Rows from block 4, named by matrix and row number. Rows with one number belong to one neuron. Each number is 500 + 25 x the weight over its row's rms, rounded and kept within 0 to 999. All counts start at 0. Numbers have three digits each. After the name is the row's rms in percent of the matrix's.
# fc1: MLP up (model.blocks.4.mlp.fc1.weight, 2048x512), inputs 256-511
# fc2: MLP down (model.blocks.4.mlp.fc2.weight, 512x2048, transposed), outputs 256-511
fc1.1342 186:520503519542502505526546515497582525527482500541510519521498484503498478497482485508507496477477479518536517458502478495465539459481528520508517482481529510544483525544510517508506484525497489508491510513535496542483493503481520495495556478526488518541542526482499499523555510507489532536546537544544566510501538520519491516517500489490524530507529490524547541476526462483487475517491529521521537513466479471507503521491504498538521516527500533537508517500544477532494498496477509469479472473488494504473470505506468453500524502466470498463477517526474527492497519498476518494503500455480475511503437481487450501473496494524462454497431447525485505436494491466458525493480501486452492438455474492446487473536477499496466482479486470480476476471480509477477526484500523
fc1.1344 220:525497506537507515528542507487550519540466523544526498519480465483477496504484471510509493474490474526513526482509473520476543468468526535535532486502544503536480549536514502507518469528489475505509517506522520536502508527481519478486540497525505498537517542487513526530529529523485560538529540525541558481494532504526520519507518496492506542527551498527524539490525464513501481508488516520495538498470499482525496515488520493529525538526497511506502509518552484530481516477510520480484466482478493488468472497502470464498513479489485492479458510529481506498501512504472519497511494437457483512509462492479465474471497504532469463494456449507465521434498482438475503490455506505476491445451484489443482460522472491500485472474479479468473479474477490468456513472506530
fc1.1350 131:506509504516492507538549504481562512532483491548516499490483478465466495496472467513507494475492464504519510479511447492480548482476545527538537484508538526535475524516505501500510476526480479493516530511513506532511515532484505482478543498494486502527541533494500492538540518518490547521538527531520547480496525511548513529504550497506522540526551490548558547469509485520508469522495522518515523483490472473505505525500512485549540529528484525527504517505543480534499504480482510445470475480457491508482475510508468457483516487493477498475474501528471506513498512495460518473500488442468482520487447491503458489471497496537464487494454449512480489451476498468468522493487497510477497463470472486454502488520480477501486478480476456468476467472462477464456506459517521
fc1.1352 337:537506507548487497523528531468548506516483496518500511499473471466489504481475466487521506474492473520503504503519481498490543472484511511531528481501514510533468532526499513513506479555466464509497556509485515531522501499484529487494532499527474500504492532489507510527539500518503539527540522531540547495517518497542511540519538488475549516516558489537532548487507501501509463513512538511501551495458479490515494490496517492517556530515449511571501505501534455523499482507469487462459485482476503511478482509522462443475531495495485486481456523531472520486510496472481511491495495461483464521495466468502465490482485491505473459515462452486487471456523513470453489491493513514499479442470465508461519488540441481531460476473486440474459477489492490467467511461498523
fc1.1357 040:504496504508500509530520528458555518524478525535524494502483475491464490501479504493507479455489481520528503490518477485476511490481553502551518473491535532515496493505488493493499488558475499514489548520506504552486517540489482473477508489483481516512508505500486534530540531478511570529516511512506541526482533533550471494504529487490494488502557484542549515498496505488514500527493512530507512479497463505514509513497497494537509503529462478514492501473508484532518493494487487421473483468463514474496479533488476462491478528496487486465491502501509546512473511520480509478526490469486500495478497449506462505452517483542476461524464468534488492496479498484478530513494506509470504466469500491435502488543472486519520520483456468487506447462434487446458511485497537
fc1.1365 271:502504493523503492517532511487566516522456493539525513484482474459458463481474473522527494476474480523519514478494483520489557463484522535532543478514513503538503528527531496516515490524492469499515517515512484521504504548507505483484538516522504518524515526498518501540528504502471517519513553504514556503488505514525500510506525477495518538527527477545548516465496497530515470505499515544515526537462508472518518504498531504521529547509488525521501508506514474533511507502490524468479464502453483492458487492494485485500477493516482491498497503524460499463515513500475518503498481420460454519508443475494465470474508489529484447494462472533500481461490481466486498483476522513470502480456483487462494495523490487529493472474477493470471472482471464441480508474511504
fc1.1368 196:497478510534508522525554514529545522532479455585524506495482497481469481483499501511532483474463498487523490492521474527509557488478512528511524511478502512544504530546538503519487461547482453525506514502509486497494477528515498481508548498530497497532518507469519511554513504510464550546546527516511516505521519498515505497499513478490488529512552512564510513460516476539478457499465513509493507492466478477539498497500484490501549520497511512541518508511529501568501517530490519486475448517485481473455479464502472478501516476483515508491488523538466524459521519522489496496501485461461464486511424475460473477496472504518492474516493475519481503470508470472467500491461525486456478497448499495495464511531456499513478493470496506489485503464514464445498507501486518
fc1.1370 240:494506492507508524524547517499574519530476496549521505511487488490475485485489475505514500488450489523523526473489467521479545475477533528511532495490535497531485509535530505507502470526474474521486518507521495533492502563502509508474534494512514509527517537480494510539532520495472545544539532542516533498494526526543509518499509481474505532519564499534521537468514447511492462520491514517513519501465485467526546508499514508521516526521504514530508503525538489531486499508510512473473486472491492485474489492495474461493516498489489483470468524530474528493511533480473504478498478435456486511516445482488463496471492496519468471514457430521471518458489476461465546509464520493467496438438478490438482499526456486500473477468489477453472481481484476459483503470502513
fc1.1371 201:519495506543495516505536512492598494508506504516515493503473482476478484503469488504510491470497490523511500482513483492476535457483533510535507482519521497534455557509512512502510482566489475508488506515519507522516513512474523471478521506546470537544521497495511528523527530505491513523509532517539559512501518512521501510514516483515498509528551458503560517492514470500497490499496504524521547521467483488528496525489533479540534530503485515520512515510541519498502524485496502460481446487482510482491479498512504473490505494492474485476488506522484520506482533499502520467491505446481496509509466483484499500461479468516467475490459484501489496461500458458466520497486504488469486449463485490443483464510468501519494474506475449494502447465490498488470532510492525
fc1.1375 245:500503480525501499482564497492594512510505476533522498506480515477493503493481498528541507500498513505544505480517479506493538476457498535512541489521510493536505516539513534517496504505508470459490498526533502511510474506495536492443579453521487512523524508461522506515532489514484507533528546513506568491489488494505510528513518492483500528526517483523555521484506486518475470509466504499507518511483502488543503497517501527522538512520517540501523517504523489547512504508472501494491463491436485509462490501504476470503482499481495486497519503544478557496489521502468502499502471452507491521514473515480445500506517484485489511488434479520469496475487479506474511476497512482436475457498498469465504466557486470506506474460488505478461498464500474489475500516484495
fc1.1385 755:532493500511523510501509514503526495522478475529497514511477456479468504492488467528531469440480463501507536484504488507509535499484525523524534500501509510533481535541526483511529477579479479500519530521521506516505494519511512463484515503494508472517481543521500509563525502520497550533523531530512514470493514508563514527508512494492533538541567484553521536483533497518532490525476517504489533530482478488525491503489505505536544544524481529527485494498508486519485505505501521464465466502470488489475469468491484450490504454507472494478472496511487496484513524485450506487494464458477464499510470483479465453461469526535452474489481446519511489466482506470455487477470490503484511478465470495461513481530457484501482474516462476473496483498488477450467504475492523
fc1.1388 168:515501516530508524542540521491547511522491491548514511513478476483480492498469464514522489471487489521515532483505470501462534468486528537511521490514526495530473536522515497501537474529478489500504512501546504537503500520482510496489521494533489511534527529491513523530561536518501538554545547521542546487508520524537526515494525487501511546530540490524538528479531467486518468523486526519521533502471479478518506506484514492532536536525502529548505509516559484521485495474514509464461470485472493500474482491499479449491520486486485476459473520524459516507503511501472527483505482451465490520507451474490466477459494484541457475496452460515492513453482490455472510492477497499464493437440484485442481479521460490494477457493481479471477471476492506480456525481526509
fc1.1390 016:484493462500515504520503496493503521499471469532513498486457507500508475463506451509539505508487455546523552477482532490500532492503509547478548481497529538513472542535522519488499490538524500471514471494508520541495514502507536496493547474516514525512505570522523523514506499493480521498515532522534516462459499511574512540507478495486526541507514514549513564521483481471501469519499513543482503504499508482520545489508509489507513535546549506515481531503511455495494503517501495497453515413436460508489504474506514450498521490487456508502515508499480484478524486518405501522502481498485464518500483516448485444494506509489500507469485448497507510459465498494497517470486467540489466487495504493494515490534487469499491471475484500498470489495486472476487485468508500
fc1.1395 016:500500490500477498505520507487570498526513482518524517492501484476490498506463435510517488487496487512497511480539500501506521479489536509532529472522481546573482503498515518485529507546476493496534508526486527533503506491472532479468520448493484544512518549494487508527525523505478509559503529520553534475484515515583497504488557497497547529517525464519558543495493512494525491504499542501519554516493468453482483497475509504535517534497490507533505515512537485501528529479475509454461451475471524487490497517479495485478493502473462490459494490498481498505492518520487534502460477480483491505492477482487480468462503508532470496476415460493479497473476493495479500510522491513487474456485480482443500501491497496520490468496483435487450461477478480484461478501497534
fc1.1396 221:528511489518505500519546499498542520515499504527524506503476486474487485491478485502504518470497477523530521486511459523487554443493504522530527479518520511551469521542508511492509465538499476490508503504528499537529513529486508493515551481518491505526528533490525498518532510524481515542532552517517571482482518495530526546495530490505525533517555501535527560494499483513502487516495539509495530508479489477523501527505530504535545565527479511524494529508517470530494491481484510476474472473448484497477502498511483467487508484494467494473488508545469505489508503482466532477496478454474463529516463494489467473463514501510470497510445465501464491429511484473451498491482499497490473456443489497466489473523486487503479464465480471467462466464488480460460495484511510
fc1.1401 678:518497504547477514519517481473562497510482502558511492519485473508473514541493476525511492488492454524510499479512474488498536510454541523535539479509511524557497551520511520491525497544488495498524510504503518537477481490493505468471582477531471520538515527465507515546529524533493513515533509510521516503493500503528485526495507503484544539518537492543543528478524496513478484504474509539511535502473493482508484510504495521533552496522496513524480498514535491525501500473487514485457493497488506504469465517481508462494514516475486487485472502516487507492503478499478508516502473451492474499472482507485454480484492499522440466487449459523496502436479498481485505479477494520468492466485482504453510469539466482490486491492466472476468495452472503457465509495498531
fc1.1407 304:508488490513483521520537531483573516544476489539498494509487456497460507505455479517496472470473485511503513469518455502495544477473542516535537490487526509546471517519518491491525476543480489510515524511522506522495494527496511479481540497503511499539514523489502500551535535538485546550537518546514528496492524501539501502494520491512517541532570492526551538464535454514509495512492534512519519514489488477510487519494501501555527526503499525517510490510523501539518514497497508461468480483477484485482479506502484471497520497482469504472463511509472504490486526501484519502502465446489487515506466481488471475455505507525439466475455415515468499457467490464458506496460512516468497454442484492439501494506465498502479483479458455475478467471490499471477499463491510
fc1.1409 459:509505502526515506511535518475552489527481501514481537497487469490502488476495479477508479430491464507509518484501486494459515491486508497500535491499516522543494518520511514497502474611492474503484555508475514529508503541507515485495509505498496480539514528486492499492535506491475541535539534522496552519511534498553495505511542499500546484487559492513502538496538494513500488508500538513513553502480501521515533532519513497546515563520500506538498507506540458513500495487489484458475485479501517506486478513485483486472503500509499495494470490490488517495495512490448507466498517446462455491503463478488453502439511528528481462509433415506488503473508530451483506508481512509504502408450489493400491488525477492523467485498476444467481483480478499470458528497510547
fc1.1412 288:511505503519521513541544495491539530519489502531505512514468467490492474472482487495514502448471466516522519483522449510492535465486518544539533477501532517545477527527497509487503478557494486500511527505532507535495505509467505502514546490518496522535550529481507514524535510511488523524542576509540573497505531514539524535506533489502528521510550508537522538461522507501503464517496507530501525482478474472518492526490505498528541542525473518538493532499521453536498492501482510459467467486457489502489492525505462466475508485472464508491489505521476517489495495512484519491516494461476462513498440494471438489470486497508484482518437465503491505441498507482467528487490499506469485462440464496460501488524462481505487488473486452480471480469468490466464504492507499
fc1.1413 122:506502472520488496508539511488563514523485495529516498504484485478494504507472490514528504479470486516509524479516486502480531470475516555530538477497520517560479522520515513491504482556473504504493536510512491519503494535493530486456540474513504514524523559514506517520547515513483513521506541531526532486483503514536484530519516484473536537515527503539562553496498505505490489508511525515496536525469498463521485506476497489514522524505484519519509517522550459520491525511493509475470483486473494498481474524518469468499510496492445492506474492496462523492488509480475512518506480466478457501501462478477453477469530493510475473479439469514471492449472494481483506496465501489458501446463468491425493496527470487509478462486472448466472462484462479475472497470500521
fc1.1421 130:486491473524525509524516496460566523522471483539496509496482475504472487517465500525517499477491482502533531477497481496492552464469556535526525479509546523528481536537501524490525478536510492494504527497509482535516479501489512482486555478508467518545534527502493514529531530508484544506537520511498550456491519525533504522498521491487528525526547486537553532499526468499519469520511523521507522494492507484516500528490508508535531515541504503513499518490551464513507492473465516471479490472453480527486472521513498439485514504504483494457486499523481540495519489501474527491496495455484474521457469504484465494482495504528470448472433461526466484470506487469465494490508497503476481472488493487458497474534473480502499480444462469487488485476480470458469507473513518
fc1.1423 246:497519500507472507521532506522527509542468504547519503505480503472478487498495461518519511461496467535504512490518467537477556483474525532529546491504525517530470538533524483511531468515496475488520502490532533528506519518477517469496543494509524501536539539474519507533530521513477523536532539538517545485514522502537511515496526504478507535530527529551515528476523459552500461522493536533481532518478487477511509497498539498513541550518509519499489521535538484538475514505524517483477498492477490495461485485506466490485521486483479484481465532531489498466508514496464532518494484444452481518517471489477484451484489510523457474498474438497474516429494487445490492488471515517465510475462494503469481483505484476478472477485471485454456496474507485435455493485511519
fc1.1426 154:525484492533528544527523498490523519510459496516509518505492461476500482491477489506518473486463465513534514476497512495497529470495540532498536477491520520557475576534520501497491473575498491525488517494512489531493500509474519509501551496494503532568511539520496523524516494521494504512521548513548540479489518508531516518518507478500538530508506501547528529487501511491501468499504513546520522513457495471517493518480494490515527528496461501539475536520530411507487512516493518483488472498474504503490482517518481472488507493497471497504496489497468499478502487501489510532502504481472440511503456473478457482480490495501500473490451486493496487439488502481491516483448492505499473445461446484444482493529480489514472485501490467498470469474453468493475511482492519
fc1.1433 213:523513496529501502535546516488552509524475493538515517509485471479479478488485466498523488457478476521509518483510459506478534465488524531521519478507538510532482531522510519486511465552469489496502528508508515532507495534485513498474531496528492499516517527504501513538547509514490540532529547538531539483497529525559523527512525492494532530526552494545536537474512488512517463519488513513508523499472471465519511515499501488535525533520476519541491514516537459523492490490480505457462474471474497492482488508511473456485526488482477496471481511529472516490502501488467523461501486450465474530502434480491466470451487486531466459510468447497494496452492501462453514486482487507471489438442474505456490488529457484514475483475477467480480460484457485469462514453505514
fc1.1439 019:479474508542502489532523522512504518527442494513521523460467486470471486500496507496502500464470486556499516513536484527462529493502493562490552499521508536518483533531516499532528468541491483515497500484500522514528479505488518466514514510511500483590532529497525485507529530507465531531533563498528524515526547506520507485495511509509534515490518515530495515486515476508484454509508525513484551516444499488508524512490538481510533562521501477525509535547540477507474516487512480496491490526485521501472452473494473497492522499540511482504470500510475487479517493510442540498487504482462465483500457469491491479485475518525491442500479471492515496430491519431508470494461529505498506495426505511476461510502479507521469480496505488490468495486508483433490511492526510
fc1.1452 097:494489517510508499549509520501519517542461509530514516493463490472475493495499492506524481443472453510510535514498495509486514489500492512485544483513519527504503523553544501502491461549442485524512513515539508525507461521501483468468505471520500490541516526509515514524562510495472569532542534504507542512507529521540488518476500488496510505508537514520515529510513466526493476509476533483498523494475483462509517498481515498516502545542505506521494518518514474515501501473487532466446488506474512466459475477480479453498507494513475475489468508516494508494541519483451521487513489483454461458511438491478475495457468537523471455501466433512497506471487515455499500504456512494491489461432480483452478510508436510499467477498482490497480489483474490449455514483519528
fc1.1455 006:520520511528519511529496504515517495526440476509526502520482479493433502521496495510531463467512494506539505492511469523450508490473522493565509505487541504493501530555466510537504477500464441518511527494549491540486490545519497477508541509531484475545494504503499505496543520503458571547508510496520562510513527509503489525484543479495504494490498481530514502499506504516500470508511520513526564500462475488549491536513535510503503505506489483511503500506535516522512515501518511495470471513500505474463494502503474484473494497506499547475461486544503533487498513486495494501518508479443474483481506470476446506462503525537477478502493495521483508453492511455507520507451518493514527498451499507469494486558452496537493511510502481476503499492490489446452529504512546
fc2.1342 133:549552485511478504469516533480532509524494529532470549552505487462474536514509502481502483485534501566492508479474467456491530452524524481541522497531541507504462531516495473475526468521496481453495543498498503522547519540523519509497507550517479487511482500472517498507503481511508533529543530545461546479487518506491518547458533489501540460522497425507496485511524501494539488490490518498519530534511488532492504487524523500530513529521521546501500461522505484496498484486465455487511492456459511515506517481559474503483532452528492494443490523517489512509471544469499493454506464476488467568509503484523508460484502472516476500522470494490469457519484518471467449485548488493521516471493498530502514479482479462526519470457473503490494499456516512501468537485488496
fc2.1344 131:516470492499499560506483489487488521525509517505508493509478504518459513556460538538513487492503431524553547493519526523518504491431522526533552509470529520514478540533481514529520533507503499452516499495513513531497487517503525491496508461491523496538488551528525537498530515553528506514517525495557514479496468507515479520481501512493515508521492487507528523505526476469539498528487531508526513521518510495470497513470474523501506505538500511551493515465515501511476478476518509489502489463480456492464493514473495483503489457496471509457472520500448501473488502526486512537508441511490515500479497503458476456519518511498480506464459533500503507482482503438507485485500501499513452518482453492462514497503465516488507477515489495479460484501506506475486488495510501
fc2.1350 128:525483529527492524543506531451505536495476547527524495524452466489471513521494478540525463469492460545503559510513526548501497493471487526493563489489548503505495534540513481503526494538493449497534519512508546541512476514493509463499498512530503481513483543527532517526545537547505534541531510505564510503467514511524506506508495497479523509526507488499523500498505473482543457509472502475467575510465514467508505488472502487513499540504456488541491501482510501525499484495506528518474474494484478481485487494463468498503499477509464486467479530504489498464487501504462524507516480499445493489488491489486493481490469527508490475487485505506492501490522468426507490449472505550480475489458473523453483497500452522520481489490488481469470472473481522466505510490497507
fc2.1352 176:526517537535480465547508508550492488467513512483485502547506464493470503463453509500518493499487501529524438503503466510534485502504513513535460493485523511519465528469474459439477492513477517512529491460499503503523500510498466505505498509514469528509523432473511478525475468532556501503527509476489526543553543492467511516461537541526522477521441477514514500475518534533498518517464525504530498529466475482483478542526526514507512506496498531498473507505508499474504484488472510460482510462473501492517491529515497539533548558511538462493514480540498504492476502476516485466497493473526469505495521503504480471458504425515483453518510519507494469487487533499469467536537483443506549490476511506511512476497481503488525526482530518557442503475504503508475513495479484
fc2.1357 085:527568472507513484542518516496481552477501479482460531510500546477523518522524533507509494470521534522512484489481485500494508480502509530496488481517508499533475516491488530452528493500524498477513501560499459519501534500479516535538509533464479491516536468497507451530547506493514505511521521495406489485526518492519504503452521514497537495525495528527453472454515489476524502488506466504548519521488474499485479505513556514538497520555522506512508512509476489513539506484528496482478503509465495514499509480552493482475496497490491516478471515497512479494527498469510463502523449532530488506493508516492499499489505487531496479527485473510492452499466500480476510513465459473507494534506535485535543521522517438498529473513517489475509510421522507479545510546495455
fc2.1365 104:508480522512475520512498511487513527524502505547524506541489497500456514547499514550507492488489455527520532467512535494532515497462503522526541495485537510492490552550500505515492516521478458485498540492509502556512495522551512514491513479495501496520511543487538505546512475502532522534528516507496491444487466500529529547480506495456520517519504506509521515486518479500507460511484513473470534520479504458469518471487497517476487498540494516518477494486467488521499484514488523492482494480476452507473484477489475452510493440506488490463491524509502508466492487499499490536546456510475461505473484508479500462552479497507481499474487503502466479493504531450508500453501495528533462534495483502487516509501445474503502503481543496484471503492503494463483490470491507
fc2.1368 117:522510510487487486488497528486513516506486498525486504574518494500463510560510521501490489496497500547484481485494507461480495489495483513516537469512516473498458546482517483458505453510529444478529522463519516469505490483491529480491476536523498499503508474480481517476489493514528497507523497505462526498490501458451501527493508472500489462517477455447487447510574480530533474468526464491507533535515530526484474504501501494502470510472534502454538492549480516491520504482506533523555472492493515472502537528491521539483546483522472492486502497508527513526469531503538494469462513456454484560536529526509508491509485492472517488486517488462483502518532487503488450454539518528504504504502514556507460461467523500513508494486494485536514521450537546524469535519491512
fc2.1370 117:531476541510480511527533510530508485498482527509524466491456465446458485532441534529545465489484442509539481486489496521494514505461528505532554494513554531539473552512515473531512514528460477453552499509471521555500499511490532497478539504491494517540505504497513508533498506572541510499506518515511508479497461533501489507485527520507538512531509504538523526483477504510528494519489534514482523522478473473482480500493508490533516534504461503498475519453517505515502483469489543485495460509475484519477487496486472493530486497500502504502481518485462472493477512522492495518460503501481464480511479507506481475508506488509493486454479520517470455481501528429489488525508495481506525523503451478481485509491494503492473500491515498492467465468466485465478548485508536
fc2.1371 101:492510484503485515488497511527462522524513508513502491487517488516449498506481525520464513495545508502552497510501488466537496538472519484528506510502490518500523500509524476498494452497466517533546509479502486516482497509476479495501519508460501519496492435524467490531467487492498517509509474483506466537501535517510496541505517522506470483530484527531548504529562500495477474563519480489483495498499478487490475512502481554479541503502464470465477517506449506516495492470508546498466531495446533487467501481463550492525504513476512467500486494529497500517527494498523512478505462523524484457465528525490463471505477513491469509496539490462505518491454527519504504501529472492534476543479482511489555476504468475448511502540481487522507507490484505460466545524549517
fc2.1375 117:501535469543480500488514509484519496518504450510474530492492467491469515486465476498509523477537500494497493513512443453466500547481538470528500515538482489495528476490528431485519504496477475513509535506486503512480512538528489511454488532484503489516455486481521498490489498504488512540516464507477486490528516516520525504479520494497513509502499461512495498486503501504500519501494503501533481511497481534497535487504552465502501530499537551485479455520486514514488506491482482489467542497473479550510525489518495463485502532540546517482492485520493526526478542517519490463525486465519542501493500484525503476454510489544477453527498456514534513506475550490470529539516482470524546493513494520509547482504493442502491461472462520444533559522486487480479516497534513
fc2.1385 112:536541532544491517455523510474503505492531541535486475490523509525487537535505533520492488525530518543531553492499544506525524495465495483518510530461527478502506521531464485490503515497501463473473485506504517511531457487515488474493493495486520518531496495483493512481506508519526525525535488504550543493489497498503540518501492520505524500496477490498539510487503484452510454500491537520477502521492513523477487478516478531461493515510504522524482532483529521512463521517538511533495493500495465525470485492502470517535508469467503458452460559519486520521513504516495519537512454537542515517471512521506504489534466511506535540485493505493440497497519444458517497483526472495490451520496489520514482459509503525468493486487502532475444512474512531486491502509507487
fc2.1388 098:518497490517465538489476533430507516521467535518492508529458500456489542508499488530527467487494451582496534471521516512539505464486488515528549476523561528507503541525512500490509517513491447474511551501506538528503527499503513460481492499536521476528491558468544522514528537537510516525521510513521509476447504462539510538522494485498523493516490443492542480496514504508542466512463490502517557526495505511510517493488493510509509529535506518534480507509508521537480480505494528509490485457495475484496512506470473524505533462502474472430489516530496509476468517513497508488527471511484508519495517522474512477501478526509470500493494471478491497501508493467519489457517477554479488477499460507498522504512488465483494502476452504454462486477493526478479494492519522
fc2.1390 164:517532527526487497477532536512526501489515510516469529516506502453493515505488519477464490469481509516474455496489474431487511492519531478539495481524480502469467500490492480489497458539492468500473534483474521458536517522514499521506471537532481469503531448471481511482518489473550516508538519483486550516545558487489494504487572479514450456564503449467477469503542487517496480518501457526535523507504496493524490522521539491494554537462509506509516510511498490509505481496502500484529485473485535479518491496498502508470550493510497488464524476494499496519486542477479510426456543470458483524507510492511514489472469465508497511503521522499498487522500518525489496470540530522482487516479536515530498469484519508537521476474488476520517486462521478495471552531516533
fc2.1395 119:499447508503516531524490505482466517535458517509505501509483460485451534498459539522492469478488479533533503479528539508502506482450508500542570478476541521499505555539535469481513488496498452493557501481501510548510511524459488486504513493509495488561488486529491516496494506572520535502513497483553533500494516483509455495495503515484498477528480504533509489537538493512549489534495507477480510506459491488485484509484497508527513532471492483503492514467496515527508527463513523510521477488491495480485501540454485527526494479493465507486501484506480487493469498509505502518525508478451485460514498506489479477501499514494485475461491503487473470473501496438520518487476554528540471516451519490466516490471463500511505510506478481503456473459458521443483532492496522
fc2.1396 090:523490507511468489494502506449514531487491525537513514550496508491458537547506515539551470481508458554533540476523520510520483495468508512539552497511527546502491555511490511522524541541471441456534547517499544552496504513511511458483504479497511499534484540480515535507517519533539513499553503507527516496473473500518515518501508487505536498518497474490521507486533489510521480508456499506495549516512497500475497516487483514503491490549486467519512498474505488530492498462479520478486458494480490512479493483480497492502486450512473491446494531528484528493476505522495489514508436507496500513490506510477484467527487538509461488483480504507482498510507523442517501488521467530490486525517457519484522484517466512479478498495469477477480487472479510502466519478536505
fc2.1401 083:515542500542472472479514514500503512508462497509519487542524484488463504482502497504492469492505525534507489495464499425467520550509502459540507483536485494520512512469510443455483496503492486485522472475520523484469501533561512523475481558528512515500480454523522506509519535478527495476476514487478493532520503533491511502436490473501468487532453460496521461505511494471498525512503509488486497534464488535520480492556478508501472485476502555461503500510490524435548504488484517511479528511506505465520472501533549486490528541528481463498525467482488491530482546515506473478494503483493522487502483503501526505476504468548484453480517477494514487498450515510495537489514487485483503494487519505498512468501487477498539518490512517542528514493450543503513586515488499
fc2.1407 071:555530514533479526502517507502507511522505514558499490569509508495457511542511513513506479455523482542505499453490465488507523477486517476548520501520548515523476534531495486510537467511498456471530503506474518508512486523530509499519511522508478488513487496443535494530525501510542524525563512509477509483495524488505505512463525448503528461502509441497489492482544497534520470492466502520500537508506473526493509486512487527514485526518519539487505478486505521499498495483496509503473470486489459481494532479515494511504514418495500487401478537519514533479483539495510490456522468455480492543517477508525477465517491514547464484520466511495464489507524513455491480476531490499497492506493498547526462478521472491504533514462491513491517525445507499509490557513488521
fc2.1409 076:525527498539490481534504464523508481497487481477516518452484512515502492505473521531504476518508512470535464479510473462492440538469514530505488490509457510493518479446521512522536512497546496518513499531463509521444478475511510487489506509477498490533500470491476471509527507501515520460498512486488497507527523502538477507496476520491471524476507511523498511457475525451485507510510512503536472497505471492494466521528549502486517491551531563472489550500520499539501466474538541494476530509509483503490498488480490465508507467536520491506511492477530484531489514470494489487475497469530517493525488528511495489495506532534469470494485501512492494492488565500499516582512477462458500551522470506505507487528532480468500536524477541507489486496468484466497516515567495
fc2.1412 104:549504517524495514519478516486507510502486484532485520539494459469427529539499518543501448439490477539493506466505486480493511506458506520529528481528556519531473551531519490479542478525482456473541540516486518540516493504505515478516507546493463495531484480488515495549500497512525536521529516517455514489501510519492495517457506501477521477541499487514487455508550511517538473519488507469466542559486476499501499508498549517529523532535510510500514494482468525517535510483515524501466468512480496489478513469499487491508524470510485501419489495500501513469471491483514506490514450503479468498506502491492476467502478497528475453465498507515470452498463537445487460488535497492515518528490502523527496494474443444512523494510471503504504508457496539467497555522496513
fc2.1413 216:518529523504481507460527560493539490517512497547479516556501493454489508541527490489493492480526503542467507490511480449460507461507503501521523481536509472525474507472538476477544465523510437462509527487477505483520505517498533500492487540538490504503481470466509511498488502488507514526522516523462512517498504506496522487477538454506488509541499425458493469494532493527521475484490504487508528532482496550510504472506536457505521534477529543518522492519511508515551489492496476493505473482490518505524539464505500510460511465514496497451504507496489509510482548503516504406467489444476499548520498498516522472478473475515505507537481468499485481542501510489481476474540500509503523488484518530515492478465504460515498453473459503492505489467539512510457564510519509
fc2.1421 104:533498516538494484493534540493556540529470511517496510522497483475439491482479511547483499499486505545516520473519481478486519492506518539545546468504556526531460538518513457510538470508504464422534483483508522521506515516474504474484532534516495516535487454477495534541500495523533500529529517531487523497504517476504541510451497493489487522587478471504533492515532462530492482504489524501498514534484486530570466526542526488546496517513511513497486470503525480511511488472492492481479488493435506483490492471504524511507504505506468491457502522516473494525484515485503473475509451478500481515498514503503485477467481494531472477493514460483513463499475528469475468505506522500487515521500514513486548444468477458485494486477459497475498493426500513470459511484524505
fc2.1423 148:539489504495504567472498540468500535527518532532493492485512476515507521495515524489484461535522496520498555502520531535487510486469498485494510537471504468505491498485492508486527468511517492526454512534490530493522486506516489509509456504485520503510456511512504524470505527515512563554510484506566503497509491526503517495504498521490510521486495473469521506448499475462533496498483565479466515496512488529477493473506487468489473503495524532574494490485503508523481475520522471518474518491509462476497535492483449473469486457499519486454477530489467504527510509508489522472501460517517558498492511496483526483485483498518541564526496487470471494503498455467503518462486486525502447469461462499491502471522487532494500485503475499460465488514533542507512485494495478
fc2.1426 135:507505509491505509504496530492517517481506486521508497524506470454500512539511442528522450484532531510492534509491491500479491485508477513459486518550502499528517472475556496474560497485496460503524498515523497510531487520509487499502454523518480485498456464497551502512486554487470490535508489493479472511472504528517499455459507473529513531534485440499487473506515509519537508487454527480490507541467502563511529496497546471520495520471543531511491505498527523522527507483464476519486487486502513509531541508509463514492501518534534517440523512507492512476509513531499523422507448469505493501521487502505507456443506498540511473518466484535510473507490502488493494510514465483493537464475485490513474529503497460498480467466485525493502510490519484513488552468552509
fc2.1433 161:533472507498484553504506532482540521525472516534513453509465485469456482541490493530538494526529452535510530440490517514482543468464525547535544477491528490537487530512517490481550465500531459469529469486511518520490508495493521440470511515494525546548485518499521512507509546526514529542529530507538509471480507503517477493506508490502490522519490440503545487475508468483537471498499502500505540523458493507480498502475514492519519519515509520513502511482527533519518514496528547519493497488479469466483514521475465508518498464493462477456501531507501520510492527513495516523490479466473509512504509503481486473518489497494503511472471460501474491489521437453521490462481500544482494477478497520502500478516484506485516447495494504483462486474527517511485520511514519
fc2.1439 080:494494533514488467531527518471503459496487517492464469521485517488452527497462502512476498509492485492501457475485514440537475510492535461511521492502495508497508524498492504493498493501463461496520500523484516522468521472496491452463488502517516520502466503483462493541462503471509513481515469506478482527473507483493468521498509494488527457506485476486513488507536521479503479493479510494506531513494493522523545531521514509518498458509476508473541474457464512498502495481469509490489491486489531503499466517490539524554560512507517472463458522504542521527433509497530432477531482479538495494487497500553468521551479520472446446506494505512510499525490553507519513527529488524557553515553489553514521497499445493495510517469479505539507480469475554513502551503491536
fc2.1452 157:528511513495504540534506505479541553533534529545517483518485516549498525492536490496488517527515492489523517455479523499491524471490537521492504508417502439464485485512457555511467485463537499552438530507526489505501514492501519543488477482465518474499489533509494527447538495448522506515526518509548518468484505509486513510499494541489511487488503470481499521455526445455536485482537523531510520459484484478451522495503476477467477479518506524551503480515492506491495495504507444472525527468518495481524466539500430458462484492516520492485499532490510541495498522476471522541520479513495545497489492504512483515515497465464516557508458507465521511510539459487495521445460535524527461476499475485496482513533497513519512476485554504470520515506502495509525469496465506
fc2.1455 097:550508492527503528499491524472531510493510510504458498527474500476518537491478454482517479461508473526446471488482499447513519458534513475551512483494532520512441512496487487457520468510503463497495533499458515518524568499474506499471494538529491500488480466526513463504499469534536514521496494491459532478491539473474520533471549500508527465528489464496489487544521530510537519504517483514527516540498498517513519514502541489543517542490483514484502495499505515516502530524479498489510489436493504494520517497520488547489527465500474485490490495502484498496449518496507459502515476494506459532495523518473491462483490466490492474478535465488530502515510522515495492502535525553523515494510536509538513494509461440567477448453464476477517496457503523484454534490496496